config = dict(
    num_experts=16,
    batch_size=128,
    lr_schedule='cosine',
    weight_decay=0.1,
)
Rows from block 3 of a small sound classifier, named by matrix and row number. Rows with one number within an expert belong to one neuron, the router's apart. Each number is 128 + 32 x the weight over its row's rms, rounded and kept within 0 to 255. All counts start at 0. Numbers have three digits each. After the name is the row's rms in percent of the matrix's.
Before each expert's rows are labels from the 100 clips, of 14976, where the router gives the expert most weight on average: "strongest on" is what is common among them. Only what is clearly more common there than usual is listed. The data: drum patterns on synthesised drum kits. In brackets: how many of the 100, against the usual share in percent.
# router: router (model.blocks.3.mlp.router.weight, 16x320, trained with AdamW), inputs 107-213
# up: expert up (model.blocks.3.mlp.up, 16x160x320), inputs 107-213
# down: expert down (model.blocks.3.mlp.down, 16x320x160, transposed), outputs 107-213

# expert 15
strongest on: one drop (70 vs 8.6); thin (high-pass) (40 vs 12)
router.15 119:164124160131117153103132128117153098163119133166116133088139123118104091163105105116113146109129154120203146097139201139156150125079106138118148125136137073156161187140181126128162127065099126119134156184155136161146187095124172136141118130157106158129071069159142101132170195088134141125108098082142169085137119101088170
up.2 119:127101124142145110155135195160159152205136134116144136204169140104128140165148137148124105155111208108124134139147184158108174151133128114146152146144140193160119165135145103134153118085130096195194111141128164149090061139108097193149149141187115169084146133145149179116125131140147197118153117100094164189141149124164143
down.2 119:133107119124104104107097118159153094075167108168126160152153077131108082108157107081071140133145124132099088089085108100097063143169146128119120118065146156147168156190183171135146082154131122105123089119091128102120172190147078156110194161153138061129122119100124123142159126076150213092174170190143097091137153179086120
up.3 094:069136140069134155149136065097156150126143161142173171148128142161152155145067124102103130123117124144124193133151146142121111167127119119104100113133130101196112124091178152112148106100127125143133099145131089175174087145179110125130094109127066154141120068127131110106134162068107183141123133146129113129139113088109154
down.3 114:073115139153112122166110091130128099134127144134097134200166073104119170123060119107145150132149187179109077139098120129087122169124104110109077123069191103102103167139110110157147155095139114127081131120127125111124092134143094134163115095118150110161143135098094050092123172154138156107132106133145127148043125132109142
up.4 094:141136142142083141120138128208147144136122140100160140118105160085182125137084120099124084113099127119167111120130112198192084119133146100135119102094142174135067097120154116180154141086119103131125173140157075172156158151146131104148141117127044118169091170111178166146128111122079103072160123123174133105117117062121082
down.4 060:099147142166122115108100105166121070119101099101165129153089125131146179136191100151138141181178134149122105183090188139108086078099147174132131141112111083144119164110121140085107178104151081132109110222171143144081089115196135159110164117052134117108109121111169114135157087145193144068176125077083127096092123127165123
up.5 126:128114151084164199167137103133151093196138116159137132106139066031144082104205131118131198134137108097088115122158151116123132103156131163134110096115109093132168148165083116112180112091113099108114090167118106188130161132124119101100169112118114106106102126126129166143134132109102087126102134122171134148121109150099113
down.5 134:068162149175121144178133140101099096113151073146100069120094148121121111126133126103168171124145157114145104125106000140084131126092115103109134154151134082099102154145105165098099173087145095078195112190126139109090043121080177063161133134163157100150153157147104162130153082136138138119134107166075152125084138114141141
up.6 122:103110089098164150121133130138165161173145162189144176073131142131171111151040103101130160108130117107148098112152147166121103159102135130105151107131122144153133161156085171138105065138135088119116077065108118116112160140096145067158150153147150155152169121086131146100101125132139134077121097100145109144107095133086176
down.6 123:034099084077120147093141117162087080123192144177101135051148120149100168094138096166153095150164061108132130058118091150108141148145163098116129123134069107085121154096114125130090144128129145076187131099078164099065103140113134108162089127137132140107159129130106159112110130185163103117100148049120087133158134144167160
up.7 095:125119148107115136139071057150080144082126147082102120115122027072104174118186116155123151126151120102096138131130091120158165184102147127103139127141125148133161106128116123114147139059114155084058228101126150150148131108120088122078157132124097119176152144136149121138065137151124100116116129114097120118138080247148112
down.7 069:144143103115128143111120132174174107112071108099164136148119115172099123098130135172149156169149151113084118135114107126123159107070071119132114082201188129198141094184126109136113126104132132155108080103125097225144146115164121169168135162113161133136116170125079086150157138123090156153125169135131104147104148201115120
up.8 107:121094139118119082099130181139092154147140142137118136122114172204102090101052118136120136132085101112157093135064116110155094133134115106151107109081133153101143120142124139086155077117108119091058098138105129107065048132144154160116172095163166102116117157102129173102169159110106127138147161110160136119110125136089155
down.8 123:180098098132096125132119064137132089153102175161160098076153168159185126109129098116121132086132164140090178121115132133147091134080099089123182135144116107064137099110104072161052109143124140118082126094117142138094161156127090084169134196037191172167146122182126089072134120169111135143139076111132133157115104112059115
up.9 053:113124085128159113132128126186112145151117145123105097148131191099135157141137148086156173106131186157131109107112099137221141127148109080100165121091131127119176152089142087091143091150167094134113111117147164098164144072201056167138095100088140115182087137157192128139087074130115059099132105118208131181125120106148064
down.9 035:128103082121099124162129136140140141114113156163084206112101151155180114101111139122105139200119206135102136181105152101087146081156114187125122142128060161203090106134129125128086113128134067136111157168126207132108078085113157128121125110073096090119118158163156126164134177095170141160099192133100086127180112101080141
up.10 115:119115107140099154070139094134085110105139119104087112176113172120110154161209121080142115130146100111114187121112211112125158139135127114131164146125086016158123119141129142170115186091124141101179153134104096195137246138085114092110144151084099126114096113130126143120116093122200179104131139152072129100133122152146203
down.10 136:179152145125115065082100142156114081178191129122121041138120128120168073125078129143125101086100104158180153117150037142105194080075093110166139148112147137087222124154177124103209125136101082164138087091088134162059100106069134111116099110140122095119173115107134073113128142146163143146159065131099161161151122175128095
up.11 067:141145039122095140174139120144147114168127100166107147131141140076155118107187127199145155121156067110192133117146113143074095123120143110161118076139099123107102113111166138083127089088105078147127133063110143068147089163197117140076170122085156086102128201111118155136110119108116145146088167113119103150132111188080122
down.11 043:103146165111113201103175095087133119082127105148152054119096159182154078147186065162110142129188085143112130150117092116093072165094136120139144141147136126091085142104134086137141111116166106116113124097102166158182128132114117103150088123118125106080057156120142184158119106175122099141140127106131126055159160123145056
up.12 056:112096184093137103181167078162106182157099145111134130167101146146090100065134119180125124114135146120127079142116125110133119144134122085115131121104108139139151089104152165132176153147121181089113139086126112047117135129178195123104097086136092154127046176110074117106081087103118095087163070106106157207199128074122111
down.12 060:098147087134120123148110187254098127100091129181186125137111090158133125140179109168128096161201129095102114105139132153131121105087154111113145141178144144152108140105171099105062145075155110100113119174117119136117148029176122146149106105181036155120157133097139110095115109131122143134149152127088127093078144106145089
up.13 106:125127130127147101128155149112205087133120113134118154134102059126120106131147130087147095130089098122170175156115163127118170108120106124143107100141169041140126065114087111212130147125112096107089176175130140113117068101100120103122164128108185125160161129121107114100122145123129255139156113126133118092105101093106119
down.13 127:123103103144186139124139143157152132154050135171180117159135091182172114091112083152072131102164118144145106114124132066127194123154125094147106162126150121124134120088173196170104066153125204114110148093111110158092120119133117111089193068138154087185206137147108125146168064099156135105114123137160110136068135071090134
up.14 109:152105109146152146138072103106166092138112134114132192122099135138089099149162127075106086143117173082149123132117123154128123195138153131123133145105130108143118121132139128068148216201132126146123153139141110254151103125107144133188139157118137138097164113156143093112116166117128134098139115114095120168141102124140129
down.14 108:165176170150144105115105131175129129144205115117110148104159102173137132106129121138071138111088168148201094118164153092151114145114134143108148159126129132162136121131153148131121186100165139147154127124123175168104105102121098125146153074096161110117133131073161122173173127124111188183130078172122105162132136151066126
up.15 109:097149097133123107128096121137094128169114156091135109155137160066148141116165154111105037124102125110130112120123161096140088095091110162140127093139085191123134090129081109115052050105109135110088080101149114072053142089113123087146136173135088117077110111099108165147203132170145149123114067083111137111098139107138176
down.15 096:161125133147142152074106119161138130123131121127181121141120113137143151088120141125146086134196170159095142148124122084125117182114152143087119129068154113096085167149133139136117127118129192165134143074061098081073136118152085127126185063135138107135067116141107119160098195151151098115097132189195132123164107163113090

# expert 6
strongest on: pink noise (51 vs 7.7); white noise (37 vs 7.7); pattern: one drop (31 vs 8.6)
router.6 098:153111151142129129106132074110164138116085135110111195112127071144101042166090080117112149094137158111083133118140079126145096091108135136114109098128101097137081113160053070116148160084141115145133107081086142168108125086131137130078100155153104127101067055123112109115103123092133049179108176123152097112106099060099069
up.3 104:103115109133148123153174085109182118168156139085109085106156174108105119190178112102122065144178141159144164159144130155138127191140141123147132178131134126116105155165147152166118082132115089132128152134138164105180118166093150163232084097146117111103072024153159107134154169052132153113164093161100167187133127122080111
down.3 137:093161138120080119168145105076111094103102100174133119074127096129129126042126124168179119183088114147142140113156160175124090109162170188152121116188120186115128156110158109053088131131102138178177139112151126107129142168150101083156165100074151115101157164113140130137096097136108160129203129169141070122131144136121154
up.4 081:109109123120145110155128132139127106140151130104152122060096138109122214137147137123113118135145072140070084084077075137111143119149151151064121144135097143097151106158181135121133134100046125102133173159145127087191173146136075064095163182093167123139132108105122082139118120178128124169111079147064106165151103079092092
down.4 092:085122080103131150096128171099085081156127149144104143167129138122087146114183138127145155081168094113117183143111133162126124149119156115089121160144156167070097102113144045118169135078136062149064155114158137176100154196109169145163138145116161124173117177084166100111117103100116142114130062182078166133117138108108142
up.5 116:104123113125166140140139153110175145130144127093111071119123141122112134114179115135129163135150119133196119122159144129111121128113118081145135096115172104138145122117137113046116131124143145148073116047147059128058083112105154100110130163146090075130131158156129125171181109169091114085133122087142116125136107093140102
down.5 136:156117148175157108176121164110157113179141109168140168121112100083109059206202127184169144117128083136145101135185107159084118154097142136122062096144129064175105063165147157162098147137163139124136126166172143114101123141171133085126142089086101149108103145118076091146095138128100125095143097088102106166133103154111080
up.6 139:116116162171089154114117144191158083121138120100127117121138189145156131176214138082121053127132171135142162094095122126099117130151109128168167122114111084115132124135100112123120105000085126127114124227126049180027109109143120117145129119128117122145088121118116097143119176112104101128132127140043139109143140126149137
down.6 132:146155160095110083062135119201167110112166167150119157124084101139226111170116143119175077096137096164094111106121162155162122130090152092106201145134104152106165160126127156099171186150085137086121154142148117103116124131172151138108137129131133081168025101163178141133114175105137115072107086088176119160112129091081111
up.7 101:134100170147098092130101115090129116187154069107135081130111114153158135168255142151123102106092137112097081115120099082146115173123124135126129088112113138142072129136165094140154112154103102110106102116136068162146189151074128096070182111130082107090178115081099112138177127194144059079143068175054150132149137121089119
down.7 118:124185109121160076102062162133184170082081174182135079130122153159149168129122122108079092131121086174124180146043135136114156066111157093137075108155109102177103144095097146082157095139154138106147120122158160166098115120120157145110148130140102065171180136156129118151109132128107144113100179163140129101136103119120125
up.8 082:117135164131137153094157109140092168153140102126063137135100111190099172198110119091102134122167092087086143119110145124132083081143090106150178122098157082153110200139136143222190081114139129122113085133140180162113111124109084135167099115144169099176127172104129108139180131126079137098158089125122134221133104180100087
down.8 070:125099146145091161178202118151109187143128113138138030166191145131117085161112163105120142101190163186093076140115072138062121102126135100111150180139098126159155162087150071173103134091143078165201103129116163099149217146141139091130163110097152173082168123119156068127163105151087118163114110134121163186088167059145119
up.9 136:092130145124131123065125116143161158162127100109154152139179074162163150119171150125141138135111212166132075167129108110114096093124122128139146144115131112163172118121255094102171197091119138134137158141120102137155113148138047113145107160124197120173125134142134137142122153070165084160138167138168134046124142101085153
down.9 137:141153174133142085146153131175176151094134104121063122185126133126127178139146078159098112109133093149127119153135144114125118125118120179076131107100141107090088182123068109119131122076110145134132083129185082152135043108101113067136105129135113165090135126082095108103099120090199208153148143078139111142112156110151141
up.10 085:100128174175150150116126146104176082114112130142140128128069142102157103172082090087151132131134090158131125130141076124148134145116134151143139139139098127194181134137112130116161140107156154154121129148177200217092136134153106150138115088112136136117163109167127159105158153152093044128098159100178135105126166142096149
down.10 049:133134094137100169132196161131122138182114137162048141117072141195100173169123135114116201152088112103154126120105191101141115119061073150130157084126134144136139102172139089098130182124126155141094156111143131101141126132127102110143173176076164144131149114129130183144114173133055118137099112092140134137129066118114132
up.11 115:097177169118092113096141122160159117220143117119177110127046105068101174158117117150110146145124201124085088133088144118103150127134092125125115141132139191100150132106099087069130100136098150157108115097136082102151113083128135090132115126096096128047174115125131156114115148174119180177104160107162131183144137144129130
down.11 138:124161079152090128167058186159120140081085125086081098135086146113137162112131141142166117090165147132154114154117139126186143135149132117150133121164146089123142160189164083109121111140089129128206195085147104148100115081097132169133110131118187115197125187131119151102140177067159079145094079163125091191092133120133111
up.12 035:154090128070166140135102130115132096177141132126120109146128130114148177176129104157133128126111093137134113170121128136132106115128106123171115106124104142166056097147081122098178073089176173134121135151145091096086172100122099136150207183111178159125136233129067196139081123088124077137097118150165102146121110139080121
down.12 047:091132116154107095129184153140052105128141202161114128098083090221138115114108120111112152126102174097124123119085132132115125113126163098091120115095130119113068102152111147163134158072205158178131159099075052073180176139112113136193072133083115090117108146082099116159115126149065130114144115124156156156154098117046144
up.13 062:101080135171132117128058098163157154151163137162124089176088112122118114137113129176097094118147115109109220135116170155179131139114120142160114147111128070136141138097066166120149059086158176115152158135126110157148085137122070051117092073110104111085098109118134163132144174136149203196136077132157100120139122112152105
down.13 044:107174151108075058163124077102112108076123107086082121093158125159146110116071127139126125130087127130164173094137150095105132114111119099140163140159180092253129161082173129138126131099132114104157108198161117113131125125102123198126118149120139076168217182157083153159184155121096145117156110160094152121129123131108142
up.14 140:176150115177112138156090148090169030097125111094115101171115142150089178111093119057100090126089212116137079117126094130099116172098146110096106095119140158137133117171130107129104129041117133126123089096138136168113137077102136134100104123136056140094047085134128127109136099094081140156129152106076127116106133109116141
down.14 152:170104152104081135109113161107143124100127114126113139162148133102115123105161175170144134129136171100140149136174115124211110201138116191176122107157129148102110168181151117099171148163116144140122152170181095149199152173078126151079066134162155134162123085149154148116132151102172078118162117118124105105135085157150180
up.15 108:105168092170131151137167116121166075108121161137124128105095132085145160112104127117136133123132147143121135147099123117093100219108149139112120152145169128159127114183137128102166035206105149168120166077134122086135094127092219102166095104100176084138099129117126072088124148120176130157156078141094129142133110174168127
down.15 103:104163122065124202160124141144159164089195158121118107145133154162114077140091148100110105105110151124150145095127128140139118097150162147147113105097078113135152117090169108091126164062096075117120146118118119143119139134084108120081111177169098144141122116079181115119048058112116097123125146160135105128121141046143166
up.16 121:131139110124114156130163143112131085128126119112158133123114119045113162125167136126089106127095080132132097107160190147147171073146148141105117171116109073124092163142189117111143082218130160157130090143156126157212116145117128074173079135141095176097129188113111111138120088083094118129123159139106127116117120102117128
down.16 126:147145131166119157170132096130124135104111132165149161087148095175077110155110079165084097173140172059185086150106176132101130164096122147065124126098139153105154120145083155147157100107115048132161144154144167035129124102150073193158154126101084076191127118137150124083069126217091031118090189090123132152131098063152129

# expert 10
strongest on: pink noise (37 vs 7.7); cowbell (35 vs 13.8); muffled (low-pass) (34 vs 12.2)
router.10 075:097114124185147065049118119106070110100178092116061145172099120101069155091094152147149155190176180150089192107126057120089098159145105145145164086133138123155119126128187122070136118127156133122101144068169099118121049207119132149112125092122096080119133111148134105147146145156174193120135145177151156093167152117137105
up.5 111:148098108144167141124118188147172091168148136118079095127108163181125112153190097160149151100102104110130126100179145163140195086112120150131100079105180120091177130160172096100158145156171133131091131086170185161121161119154168135096127097111116123183099159106122162114184138096077095086127106074138129140108121202188114
down.5 120:104136175149118115176139158144127122127159096108104196166167120178172090068140170132053137179167130128118148141165124087110105139133166117079112123080114073108081142150138098085114149181132149180125129148094101097120151105118101143143124104150207109151158091165108145144114083142112182160101153101130140154153139082082147
up.6 051:137149160116083097145125150087154098150145063143143143141150107081223105105148124170179141182096150095088141068146089090139101061111127125054177144077141173155116079047084115150083153152132124136101096076136094115126119166128134103115160145074128111132081133095165179159082141130064128158111107136154086137115097162078160
down.6 042:147114067145087164146138131182143135102089157086090157167179106149175156127108096163154142089131109088129039135119193134189083117132080143060123146144141147114142144084188071086119150107172059133090141097077156123159162116139156126126094082141119150096113137125187112149154139174115111130117104094124102133076089164155119
up.7 097:107122131070085104146088172145139118115062165110119120178146105102174119133046145136143066138106077132116122078168115132137129135127158090091165160097163066091084149072128127110131164119182128121200130116160123142132169212125101129118141218136107119132124169176070144107145084154065079167112121145113120136118141069132110
down.7 056:132091135133116111129146139120087213133199156084108144083141119081131146108165152106162138080149058093140110126087108103130123146106152145154155205108158141177140124138117088181066085139068186142099134103138142133167060074203104134121133096135120084121187132106127107162131120117115173130081150084128096141170093186133167
up.8 082:159113123125106063145095152110128152109130125166122119129108119141164156094121184144119075162084136115164113122123154139117087161137125137158134137129184148112156074097090151143131112131109143149113182141145121099165180193132211123116099135134169129107128127136140104149068120110138147150145125141255132120165157128083122
down.8 074:110128109145132103127159162158100098117108062113146154122125089165120125134084144166128124182103117169129119194121179089091137123163159177120124113108160131163156117162154106155208130075152157119129128135095155094135193168148074143108114164129132128129141140105141129159158150169103166043069093108107120182057140109102124
up.9 094:124074095095143136131098121133079080128180124182127190123127119156099150124170150122160113134151120168100163147184090129153132162150120128216146135142159158126143092126045129123129096114154102191119086114101121143123176090212077140147182091168077137117133116127168145123212137176119162198117151067096179175114084109140085
down.9 083:159189122089123132077123150187142111142149205118131115164145110145143108114160107128113158151083129081120116179120205110128151148144162124158049174125151148144088147086121120144129101093127193111127142156155100157106112102113095139165109148113131122128151167140091085128052120097090111143126103115182090156105077123153142
up.10 093:103101120124127098075122128108096102124139158139150090117118167067107168160118131136128101130098142166131141144084092097105119131133131131166076171124133176113160105096124085030110068124124141118097123114152072158148149114132107086112092161074135142092115152110117109129079136152154117130165118140155126152128164088114143
down.10 096:138158124054109156122158080145108133149123218101217113111137116052131137142130122113128172147133102141119137089172160156169162176129185198119165161174187115111162129173167127134129128122107131176103162125081143112133122140109170107080112129095140144124077131145128152053107111126076114069102096050126122170199136116093134
up.11 111:144155137135101131099092118083157165143133115190158160128119142071125145178049119097100152112165152100099071131131123102118148037127108114095154112125133107135138092144102134117128142140134080122148055079102163177105143133119102111072068136124117121145137197099077081138086143098181042131102183122166085083149156081098129
down.11 125:143142106072107114090140183177126147080135117104171093116140121135190088179157160093143084120147050142152118140123078130130075172098127154129114107131143091116141128054213151149131115096189099148097146130092153143099113168173086098076161129124101106123120084123102134150137065157091164177149126110127084136125103153161105
up.12 073:132096161142082147125127087143112147141118108129159089153125126169135186142246126133161062146136168139102200204114126106140073133181095142098099147159121150096083119058016078137086171121123106127128109117154132144196088144157122116132164159227123149102130072145128142168162077163113101147097100147127133099138121113050121
down.12 042:148108148095130144068113134179096168139083086073092160125145139161179145167122104134157162124165113143143076113181164120154131101123120137108034071143150145098175152127153077115157183141146118180095182155135081149119109149108151144109120128091097177100122135155040091136117127102106115125077080069168143114097135149189086
up.13 091:142114098146074119140077118147091090058114163078134101149167159193150151172171125121125125126095156129147181185157151129132138118151142120157123112120133081106134146126074128139122152061100109119065124109152085133086087139145142140146121094122121087072076118150099097087138120148172076144103086139069135132116138107128143
down.13 065:159071127181148136135118122132104084104155115158163154128133122200139129079062098086080096109115091087158123114087169121149124186117151176092099119153129123103138153136105063087122113118181092128122144105123117152142153121189122133109129155127192079160210152136144103132134114163111097085144132101088126156118144138130136
up.14 086:103093135096100108095132083114137148187105104190118167130114068174077135115227136148120150115130083157123135172167112136141099125116147090109148104117105232134145144149142106138136131122087121128163166144121119111066041118138162115099194130170175109030147148143135134107194113107100148118173119086139118062102161096176132
down.14 043:062131100124140129165179166166116093100076130150136137132134137158127184148136136175155133135124158099201100140146171150130092151163046149098102119119120109076111150095166135172108169133181193136141111111173091156104161158095128119117055188109119131150125139128133105151146171155076146063115129046111131134105108173134103
up.15 090:098133206113165157120162126130095115186127088148097133120216145125161163143167145155140077140112119156190147142121151127154079145128156125094127133142188094123124085129106166095136247085127167123139078164155145132136148161131193173201080103118164105178127137130097119129156114121120142162126111107108100167123161127193123
down.15 070:124111127208132116086153136131139121099098123114161144089089100170147126071166131081189154058132147095112057128106185096148111028158097131112115098088124131140109061117147124150132167163130099158123132128126136114093115137164137147174128121100113175135234160168127099113140100140126109144095047142088118062082122169104085
up.16 116:111171115097113082075131074120198125121133170123156139115166129117109155115104153139125160115117194158086128100122151119116113078125090138133126155135136030124129097123158143219196137185167134148134105108110130139168215113093200075082075099131184083140124132166173118167128162101159112105159150146119141140126106187147119
down.16 128:123047082168131114139067111157095137165144122140154085096145137205091156188184096136093161147076079121096098126135085094108091178088171158153166064134114172109209132210141159100150148156118134162134115114126184097127156094177132181143117165152138117102077075181125134137180077206141125131148165146136150161125138072123128
up.17 109:150195116130118156138142191132147143117110125124125159125149178049135132173098133216119109134148092153136108091123096136110094162143146110125149112131144165092155093118167161138152128213149123135129145137123161157101137131139250087119147112085142098151195137142126093097123119126095146083153102131134142131158127213169127
down.17 089:128185154164195177188133080158182103092122139112122146087153104118095111176151102076125127138106129150172123125097101137112118194136200157128112178136166122093064138140132090109112133202078141125111066103117103142116147102099170111171122104125143110114124128101129090132136109148111108161137081097113105173142079099122115
up.18 103:140150139134052123130156112163103114048127168117156110142119153113091109075042136170108124158127066109154108126132093117070105090149097151161134113099156184099155162109185142144164143000183147135171168136157094058144168196103150108131113098088081129154100144150097083084135097081099121164145113151098108118112107101097119
down.18 086:137085165142134189091102182182094110143104128132034145125106115132162155137150163165163136127130126100107150142184169138149119101094150122096080165170111173129074107051157146090083139148148083163105106113083116161118110089175159113159125164123167142159190093119161148180122098132128101156095161105122097121136154186075088

# expert 9
strongest on: ride cymbal (58 vs 18.2); clipping (41 vs 7.6); text has "clipped" (41 vs 7.6); tempo: 120 to 130 bpm (27 vs 10)
router.9 066:133128171124120132095133089115113068135136156082039124113125156088116110131129105092141165146139136062194094111109079141136082171159158117146141138138115133045066137110100124094068130094141122130102135118106137136055099113136130125126035106147147120148109107092115080160106128103124110141153069111103130149107116138111121
up.3 076:139108149151156115184128176167147086078143133097129147147120071189162130198111106153144160137114097140152119126119101155083122123137154146131118096120122120114127114153106150145171173190136141151153160123139191112098129184112039187081142161131098115126136130143129082129126128141138190094131087148130170117190100107131199
down.3 048:137155177165122081117152123187087154064148129121144150103112087137209172144146138135132116149120078111110166123115098140157153171126140124112142119213128103082097152141153104161146136103132151126089175136127192106130073144097141175096064130092182138139110095133080099114152186135160108152144145118117111077142189111162109
up.4 108:167149101107118087124084131072048106139162142098131128108094157144119186115056147157119117127095066143155118124115162099112109127117116122110124109119142139170213158110121165164132142155112175174114155105128118151130178117167255132081078101129069140113112129113130154110155110140131043150107096129083113174119136099075163
down.4 094:168168137125113166143130115155150101122140136096147175159078152132124138160119142114189159142129138149168132214142193116133147124107137066144117078207105151162180126178159156106154119098211081131104128180125159126150094118161141130092169174138080111208096099168102104131116122145146164080137143151139168112134182116086148
up.5 082:146162105090178127113121153108152150179102118112121108085141093032120084072209140102111182113112121139125207146143201111161128102141086147083126135099111177111115106114077166114121145154130083112115112065108104129110152207129071113173174124061038132118187165133116135150103131164123058159121066160141054096136120148130140
down.5 053:102175165157141087117095128173057135144160149122139127102133131094132113132107185133100161099103080088188195111116228112111192115130160126191122134129119140150086075141135176129122142111168103148146140167133104123140124085139136193145110054213139133081154116141083090183113179163100077181083099174162164077133143091149102
up.6 093:112110104111094151129102129111136107080126092126170127134169167124100117089125139118127101140123175115126080129122129156073124116149136120126113158117105008116154124128134092044112173060128121094119075149112127127001094122123062180118181152134148169153091153136089112108108137104148145135104119142087121088104105220106131
down.6 061:091204146113148109077146164111150142143098145173076093085148163100117109142157148131141197166115099060157148099117192156153131140086130141131074166140071178116124125155139111101124160222123064103160161102219119145147152162078182112142122076109148091119102139107141127130122136138177143082202135094115148155146186075101121
up.7 099:088149114119144123087116133136101115159124082109118092087105157092107194146152144083113108124132112091206124159088159134116074138095091140115140126123187060102115180100084148126105126089196101060219100137131118084103111124095103065103144085101125158139117143113118096154128124079133143128110086108118161103139076144125137
down.7 068:168174130140157064078128105124147175117192135119143131119132146106132110147142168090173146079116111188161133162147170120094139057114139129112145135157087186104152071133139109101193117156167109184128096100128080137118134147141112142168211193100068178078107134159036131131161130084106125147126166110094155140082162126140170
up.8 131:142105098125104136113098118179144048123146123087143144111149132129156173118089138003104120131135087116175066039082068118161083117128114123145126095140120029155118111112173134144087097040109127101103155111110135124028151155107146103136072107124122123177075067120105139129135150134119151123120171104084141126109115137116128
down.8 145:130123136113050141150143102120131155150143118120135125092121128105202100097150089122161084148099128115139156123154148144067175115136167138084158154101125135131142137135134128099086204074140149112121098131150154096126130124117086139180163147146145076139084076125056123094110223098134152120148073134188126109110150095092136
up.9 113:109151050111082155079120064108145134125127085131160113138097133101185157169085143123128137110147122086091146067113237098144143060138129148114131125145119076128144110133130104149097112169143116108171169213125154106131163125118103095113114087101136096148146128137129108126121121105120131112127100135112095112141110114065152
down.9 114:134089142093117065151133097120144123086186203157134182094149152097181213112147160143181153153153137143121140118149130178152119111120205130092142136119152155185111107106107117103116067099121084158132116131133133114022102127155156098129113130123140085122086128122109179129105146116144112129112134181085119162199176107073100
up.10 111:080152125151121090133104108165076216149144132120121140156135109110163134114140131118124158141139106170185156155123198155180136078150106144118159138114129187110083125117108105134102055074110135121196130169116142150145152158137131167166129089148103106120135125122146153124135139083107140118195131146156121133178160130090146
down.10 069:102179118133180067129102214074135185153134073108132092193174118093133105084168143135171096141117069092129108121129136120099134137101186137140108120186177087123169167114141135142140157132194147207098169150192136139113096094157149110114193195139111084080183191103107083132130132106091137189104134149167174111157147131128113
up.11 068:180059176173156161108067148139120171124121156125105159102155068081184127101062128103130107170118172109071088073106110172108143117126123075149112082109149103150109105061102094150096164128177127153146179065150120158127142181116135096133108145128091131080194158133124172114165098148038112112112106110105129097125142138075064
down.11 047:098087101151097109086159105170080095122202149095202137105106114085132156074134166096171094158157063161160069154141138113093173132132175122186188111186140188166142121151122119166155202143157078125119187144186074136127075070126130122094178102085102140142115103130062118145120138130147159091119095120079118115074072144116100
up.12 105:142155127148114133130118125120181095167134133131179085105156187095152129108094143059138102128130177103138099079081092136193138141115096109146138125113120098144099065154078134092190112156114121149074207212122151137108157137137060107167099122153114155112132163133116152143200162077125169109133123151059141195162138125100139
down.12 075:119096127138168112058113093129115143100147141136147098157122129101091130086074151093126097157096054062175183122127151166144134133154164079106118175183116161126134125162150091177125144124086155135127143163147068095140127153146112137071153168098083100135141090166189108121160145118135123151109098167098146107101112144114174
up.13 138:142171179111127133092113076108166158120117115107117120129128138198107119116094149112124109131123227163108183100104119138114131135124132132122134126128149121098114114116247098160176131164147130103121094161114120124132144118144134143140140111126178094118155178136117107110083139145148171167137111118149129143124133162164109
down.13 153:104151130100140148140190110151149080165139156142137159078096097140148120172087148143110128156122088155155163196128145186128148174123154116115150101117112107178122129137110142165092121130103166100144142120152160164107060152145100131111115092152105167082089075159168124169119124151099083152128142125115118131137177118104167
up.14 112:098113126139163132120123120171063131103115144129162131131140108170136144091070140098082097120158242139112128103081165116138133103109133098126141129142093151152094155099139112106122187149089101123144104104120125136113195105106084079157162114149165163139165115126120162119086134156078130100132067068162093056119109097153166
down.14 077:134120098127146096129128131153124146154179110122080090142142096179139088084136158159131098120184173108129172120073084122115142159136135185136156142163160080160140111108133161087120156013157147084118099148093113127158141134153124099175115160165135117195082083169101068118180147102128129119155098125097154176129066146163140
up.15 067:085120134154155099097115116134143175133147131151143085103103077127119126156215149075133137146173055138103123117135103157137106084088122150124173126115096176106102123144076098155085107205122090152133103165149110120114128111115114138146083109109116114100102140146126071149130123076107143084127086142141100091113164124102108
down.15 044:133192149163120134157167146088097121128136082119128128087128137097139184133137096083150194090098096161163105180085117170103163146120137171136160160145060138103146064084114166073118218130177154154111144119195104122119115128183155172101084173090133117104156110162108100207147110128165132132090090169099134088156137099111175
up.16 092:115106119123128093155116115144186168139094125117101163118255131106138165138013115075109086134163132170099133071110164166182126082104093145097121106131179136156115113104131128122149090122135107141202181184135129165122075165094090148111167121118115141113089147137132088144148126184148093141145084133107153202122181163115148
down.16 056:106169154122074142172113168153076146133179097134044091105183132131119117128151141159140112146141137108212147076065140123079157118084098127143138169131140193097176138182197101161207109138168106109128144187172111129131082058116137207148123098050111137138090163141111131108091149082176134140137127124119113118124116126067120